A small image captioner, trained from scratch.
Model: 14.3M parameters, 48-pixel images, encoder arch vit, encoder norm layernorm, encoder activation gelu, encoder moe soft, encoder num experts 8, encoder patch size [6, 6], encoder layers 12, encoder width 320, decoder width 192, decoder layers 6, decoder norm layernorm, decoder activation gelu.
Training: normuon at rate 0.018, 6200 steps, batches of 256.
Data: trained on drawn branching plants, 145000 training examples, 10.9 epochs.
Rows from block 2 of the text decoder, named by matrix and row number. Rows with one number belong to one attention dimension. Each number is 50 + 12 x the weight over its row's rms, rounded and kept within 0 to 99. All counts start at 0. After the name is the row's rms in percent of the matrix's.
# v: cross-attention value (decoder.blocks.2.cross_attn.v.weight, 192x320), inputs 0-63
# proj: cross-attention output (decoder.blocks.2.cross_attn.proj.weight, 192x192, transposed), outputs 0-63
v.6 223:50 99 50 50 50 50 50 50 50 50 50 50 50 50 50 50 50 50 50 50 50 50 50 50 50 50 50 50 50 50 50 50 50 50 50 50 50 50 50 50 50 50 50 50 50 50 50 50 50 50 50 55 50 50 50 50 50 50 50 50 50 50 50 48
v.11 491:50 50 50 50 50 50 50 50 50 50 50 50 50 50 50 50 50 50 50 50 50 50 49 50 50 50 50 50 50 50 50 50 50 50 99 50 50 50 50 50 50 50 50 50 50 50 50 50 43 50 50 50 50 50 50 50 50 50 50 50 50 50 50 50
v.12 093:50 50 50 50 50 50 50 50 00 50 50 50 49 50 50 50 50 50 50 50 50 50 50 50 57 53 43 50 50 50 50 50 50 50 50 50 50 50 50 50 50 50 50 50 50 50 50 50 50 50 50 50 50 50 50 50 50 50 50 50 50 50 50 43
v.14 006:50 50 50 50 50 50 50 51 49 50 50 49 68 50 50 54 50 50 50 50 50 50 50 50 50 38 51 50 54 50 53 50 50 50 28 50 50 54 50 50 47 50 50 50 50 51 50 52 50 50 43 50 50 50 50 56 50 50 50 50 50 49 50 51
v.21 330:50 50 50 50 50 50 50 50 80 50 50 50 50 50 50 99 50 50 50 50 50 50 50 50 68 50 50 50 50 50 50 50 50 50 50 50 50 50 50 50 50 50 50 50 50 50 50 50 50 50 50 50 50 50 50 50 50 50 50 50 50 50 50 49
v.22 014:50 50 51 50 50 50 51 50 47 50 50 49 50 50 50 50 50 50 50 57 50 50 52 50 50 46 50 50 50 50 50 50 50 50 51 50 50 50 50 50 50 50 50 50 50 50 50 50 50 50 50 51 49 50 50 50 50 50 50 50 50 50 50 49
v.33 310:50 50 50 50 89 50 50 50 13 50 50 50 50 59 50 50 50 50 46 50 50 50 50 50 50 49 50 50 50 50 50 50 50 50 50 56 50 38 50 50 50 50 50 50 50 50 99 50 50 50 50 50 50 50 50 50 50 50 50 50 50 50 50 50
v.36 177:50 50 50 50 50 50 50 50 50 50 50 50 49 50 50 50 50 50 50 50 50 50 50 50 53 45 50 50 50 50 50 50 50 50 50 50 50 50 50 50 50 50 50 50 50 50 50 20 50 50 50 50 50 50 50 50 50 50 50 50 50 50 50 50
v.40 180:50 50 51 50 50 50 50 50 50 50 50 50 50 50 50 50 50 50 50 50 50 50 51 50 99 49 50 50 50 50 50 50 50 50 06 50 50 50 50 50 50 50 50 50 50 50 50 50 50 50 51 50 50 50 50 50 50 50 50 50 50 50 50 51
v.43 006:50 50 50 50 47 50 51 50 50 50 52 49 50 50 50 51 50 61 50 50 50 50 52 50 54 28 48 50 50 50 51 50 50 50 50 50 50 50 50 50 54 50 50 50 48 55 49 49 50 50 50 48 50 50 52 50 50 50 50 50 51 50 50 50
v.52 080:50 50 50 50 50 50 50 50 50 50 50 50 49 50 50 50 50 50 50 50 50 50 49 50 50 50 50 50 50 50 50 50 50 50 50 50 50 50 50 50 50 50 50 50 50 50 50 50 50 50 50 50 50 50 50 50 50 50 50 50 50 50 50 47
v.53 135:50 50 50 50 50 50 50 50 50 50 50 50 56 50 50 50 50 50 50 50 50 50 55 50 49 50 50 50 50 50 50 50 50 50 50 50 50 50 50 50 50 50 50 50 50 50 50 50 50 50 50 50 50 50 50 50 50 50 50 50 50 50 50 50
v.66 516:50 50 50 50 50 50 50 50 50 50 50 50 50 50 50 50 50 50 50 50 50 50 50 50 86 50 50 50 50 50 50 50 50 50 50 50 50 50 50 50 43 50 50 50 50 50 50 50 50 50 50 00 52 50 50 50 50 50 50 50 50 50 50 00
v.68 152:50 50 50 50 50 50 50 50 22 50 50 50 50 50 50 50 50 50 50 50 50 50 51 50 50 49 49 50 50 50 50 50 50 50 50 50 50 50 50 50 50 50 50 50 50 50 50 63 50 50 50 50 50 50 50 50 50 50 50 53 50 50 50 50
v.80 007:47 50 50 50 50 50 50 50 50 50 50 50 40 50 50 50 53 51 50 50 50 50 50 50 51 50 46 50 50 50 50 50 50 50 35 49 50 50 50 50 51 50 50 50 50 50 50 48 51 50 49 50 50 49 50 51 50 50 50 50 50 50 50 50
v.81 015:50 50 50 50 52 50 50 50 49 50 40 52 50 50 50 50 67 50 50 50 50 50 46 50 50 50 51 50 50 50 50 50 50 50 50 50 54 50 50 50 50 50 50 50 47 50 50 50 50 50 50 51 50 50 50 50 50 50 50 49 50 50 50 50
v.85 007:50 50 52 50 49 49 50 50 50 48 50 65 50 50 47 51 48 50 50 50 50 49 49 51 50 45 51 51 50 50 51 50 51 50 54 50 52 50 50 50 50 50 50 50 50 50 50 50 50 50 49 76 50 50 48 49 51 50 49 50 50 50 50 45
v.86 141:50 50 50 50 60 50 50 50 49 50 50 50 56 50 50 50 50 50 50 50 50 50 50 50 65 86 50 49 50 50 50 50 50 50 50 50 50 50 50 50 50 50 50 50 50 50 50 50 50 50 50 50 50 50 50 50 50 50 50 50 50 50 50 52
v.89 274:55 50 50 50 50 50 50 50 50 50 50 50 50 50 50 50 50 50 50 50 50 50 99 50 50 55 50 50 50 50 50 50 50 50 50 50 50 50 50 50 50 50 50 50 50 50 50 50 50 50 50 50 50 50 50 50 50 50 50 50 50 50 50 29
v.92 276:40 50 50 50 69 50 50 50 50 50 50 50 50 50 50 50 91 49 50 50 50 50 99 50 69 52 82 50 50 50 50 50 50 50 49 50 50 50 50 50 50 50 50 50 52 50 50 50 50 50 50 51 50 50 50 50 50 50 50 50 50 50 50 50
v.95 390:50 50 50 50 50 50 50 50 74 50 50 50 50 50 50 50 50 50 50 63 50 50 66 50 50 50 62 50 50 50 50 50 50 50 51 50 50 60 50 50 50 50 50 50 50 50 50 50 50 50 50 50 50 50 49 50 50 50 50 39 50 50 50 48
v.96 401:50 50 50 50 50 50 50 50 50 50 50 50 48 50 50 50 50 50 50 50 50 50 50 50 50 50 50 50 50 50 67 50 50 50 50 50 50 50 50 50 50 50 50 50 50 50 49 50 50 50 50 50 50 50 50 50 50 50 50 50 50 50 50 00
v.99 192:50 50 49 50 50 50 50 50 50 50 50 45 50 50 50 50 50 50 50 50 50 50 00 50 50 53 50 50 50 50 50 50 50 50 77 50 50 50 50 50 50 50 50 50 00 50 50 55 50 50 50 50 53 50 50 50 50 50 50 50 50 50 50 99
v.106 216:50 50 06 50 34 50 50 50 49 45 50 50 65 50 50 50 50 50 50 50 50 50 26 50 49 51 00 51 50 50 50 50 50 50 50 50 50 50 50 50 50 50 50 50 50 50 50 50 50 50 50 50 50 50 50 69 50 50 50 50 50 46 50 99
proj.6 164:60 49 50 50 51 50 51 49 47 50 49 77 74 46 34 52 48 62 49 47 48 63 26 49 49 54 56 48 50 50 51 65 63 78 45 50 48 52 26 49 50 71 50 51 50 46 45 48 50 60 51 50 49 50 60 51 74 48 49 50 39 99 43 52
proj.11 262:49 44 51 99 50 69 56 42 41 56 30 64 51 41 81 50 50 47 56 57 50 25 50 16 51 51 50 55 44 48 41 80 51 50 51 53 47 26 25 58 59 52 43 52 59 82 49 50 72 50 43 50 50 39 46 50 52 50 49 50 53 41 47 50
proj.12 087:99 54 38 45 46 53 49 50 39 53 45 73 59 74 27 09 50 59 55 37 58 47 50 41 50 50 50 48 83 57 40 41 50 73 52 46 33 45 49 50 50 37 42 70 45 65 50 61 48 61 45 47 64 39 52 76 52 51 50 51 47 42 35 50
proj.14 013:50 50 50 51 50 50 50 50 30 50 50 50 50 50 50 50 50 49 50 50 27 50 50 50 49 50 51 50 50 99 50 50 50 50 75 50 22 50 50 50 50 70 55 50 54 12 50 32 50 50 50 50 45 96 45 50 50 50 50 50 50 85 64 50
proj.21 293:09 51 50 92 58 59 50 50 43 52 42 63 52 50 50 57 47 50 50 43 51 58 40 46 51 79 49 81 34 50 53 53 37 43 38 50 49 55 51 35 50 19 62 37 39 50 38 50 57 34 33 50 47 43 50 41 54 56 81 59 52 26 58 49
proj.22 029:49 50 50 49 46 45 50 45 50 50 50 50 74 49 48 51 69 50 61 50 55 52 48 49 45 52 49 49 50 57 25 49 49 81 52 50 50 50 64 53 50 27 50 87 50 55 48 50 49 56 50 51 50 48 50 99 52 76 49 50 50 00 50 54
proj.33 302:75 49 41 30 50 31 55 51 59 50 50 50 52 78 41 37 65 47 69 61 49 48 65 51 50 29 52 43 76 51 49 40 66 71 44 61 32 51 52 61 55 26 36 64 48 78 50 61 45 50 55 50 71 50 50 60 56 50 42 45 43 37 50 59
proj.36 153:50 51 37 48 48 50 50 46 48 45 39 88 51 50 47 46 33 52 50 52 53 62 41 49 44 49 61 49 58 48 54 58 50 52 50 50 50 75 31 50 61 58 59 51 51 37 51 49 53 50 00 49 50 50 50 38 46 40 55 50 50 75 51 28
proj.40 161:43 49 39 47 49 50 50 44 54 56 50 95 64 94 15 59 38 64 50 50 54 66 42 50 48 53 53 66 48 25 49 60 55 51 29 49 52 64 49 49 73 38 51 54 55 50 48 52 50 45 46 47 50 49 50 50 50 45 76 53 50 51 50 53
proj.43 005:83 50 50 50 53 50 51 50 90 50 50 50 49 50 50 50 41 50 50 50 50 50 50 50 50 50 51 50 50 51 50 50 50 50 50 50 50 50 50 50 50 50 50 50 50 50 50 03 50 50 50 66 50 50 50 50 50 50 50 50 50 50 50 50
proj.52 077:58 50 50 48 45 50 50 54 51 50 49 04 56 54 50 51 57 52 51 48 53 49 44 51 60 51 48 41 50 50 48 39 61 49 54 51 46 45 65 54 35 00 49 49 33 53 50 48 30 62 47 51 66 52 36 50 53 63 50 35 50 01 42 55
proj.53 085:49 55 51 50 55 89 51 48 45 50 50 77 51 50 43 50 50 55 50 51 42 55 50 50 50 50 51 49 61 50 53 71 28 51 47 52 48 43 06 45 77 99 50 50 51 49 50 58 60 48 42 50 50 48 50 51 48 46 50 50 42 87 61 44
proj.66 439:49 49 56 45 51 50 50 64 50 44 51 50 50 54 53 60 50 54 67 50 47 29 36 68 94 60 45 46 44 50 50 44 36 52 68 50 55 38 99 61 52 00 47 42 56 83 47 52 44 52 50 49 48 48 51 50 49 84 50 39 67 43 50 38
proj.68 208:46 48 66 50 48 49 50 50 49 51 50 57 53 48 48 49 44 57 20 88 51 57 49 37 40 46 64 56 50 50 44 49 44 50 48 63 42 45 26 53 41 86 37 60 51 30 60 49 62 39 59 49 39 53 46 64 50 55 49 50 48 87 60 49
proj.80 016:50 50 50 50 99 49 50 60 50 50 50 50 50 50 50 73 53 48 50 40 46 61 50 50 50 50 57 52 61 50 50 50 50 50 50 33 50 50 50 50 94 50 52 50 50 50 50 50 51 50 50 52 50 50 50 50 50 51 50 50 50 50 61 37
proj.81 023:50 50 50 51 48 49 49 50 50 50 53 50 52 79 86 50 50 43 50 63 59 50 50 72 50 50 47 00 46 56 50 50 50 50 50 48 51 50 34 50 43 50 44 51 50 50 50 08 46 41 50 94 50 65 55 50 50 47 50 50 45 50 47 77
proj.85 017:50 74 50 50 50 50 50 50 50 50 50 50 33 50 50 50 49 41 46 50 51 16 50 50 50 50 50 51 50 50 59 50 50 48 50 50 50 50 50 50 54 50 50 50 50 50 50 50 47 13 76 54 50 50 50 50 50 50 50 66 50 50 54 71
proj.86 188:59 47 64 83 38 50 54 50 64 61 68 59 48 49 66 33 50 53 76 48 47 45 54 79 64 17 49 49 48 50 50 49 66 47 44 53 49 49 50 32 50 28 47 54 50 32 42 55 48 53 50 52 85 52 51 50 56 61 54 46 50 53 50 38
proj.89 232:55 50 78 54 47 43 48 49 52 50 55 82 49 47 64 51 53 50 62 45 52 50 47 52 61 25 51 46 49 45 27 50 52 55 56 50 50 35 66 99 39 55 50 38 56 68 44 49 32 69 48 54 48 50 42 50 39 54 60 21 58 53 50 17
proj.92 296:45 42 56 66 55 50 28 50 63 51 48 61 50 64 83 36 52 37 47 50 45 50 75 64 53 44 70 41 49 47 49 44 60 54 49 51 50 58 57 50 51 54 57 52 48 47 48 41 47 35 59 53 54 77 50 50 48 43 50 36 43 49 45 26
proj.95 551:40 64 50 44 50 30 39 54 50 53 50 50 63 65 40 51 50 48 52 13 48 59 40 67 51 55 51 90 50 49 50 45 50 50 48 50 54 51 99 45 44 09 52 39 50 64 04 45 48 49 50 52 53 52 51 47 50 73 68 50 57 42 52 38
proj.96 405:51 59 50 27 48 43 52 62 38 50 57 56 61 53 08 91 30 65 53 41 37 50 00 59 67 66 50 51 52 49 50 46 33 53 50 51 50 44 82 51 50 27 24 22 60 57 49 59 50 56 32 50 50 49 66 64 72 64 53 50 57 53 55 46
proj.99 217:62 49 49 59 50 57 83 51 51 83 53 49 52 50 54 50 49 72 58 75 50 50 52 47 22 21 50 49 50 51 48 49 55 53 41 52 63 49 32 51 57 46 50 49 26 47 52 67 48 51 49 38 59 51 49 65 51 75 39 67 56 46 51 58
proj.106 296:61 45 49 47 53 28 64 48 26 52 49 39 50 63 46 50 50 67 63 54 46 38 66 40 34 14 42 46 64 53 52 56 58 52 47 54 54 51 49 60 54 51 35 48 49 80 64 61 28 47 40 48 57 50 54 49 32 53 50 50 65 04 52 74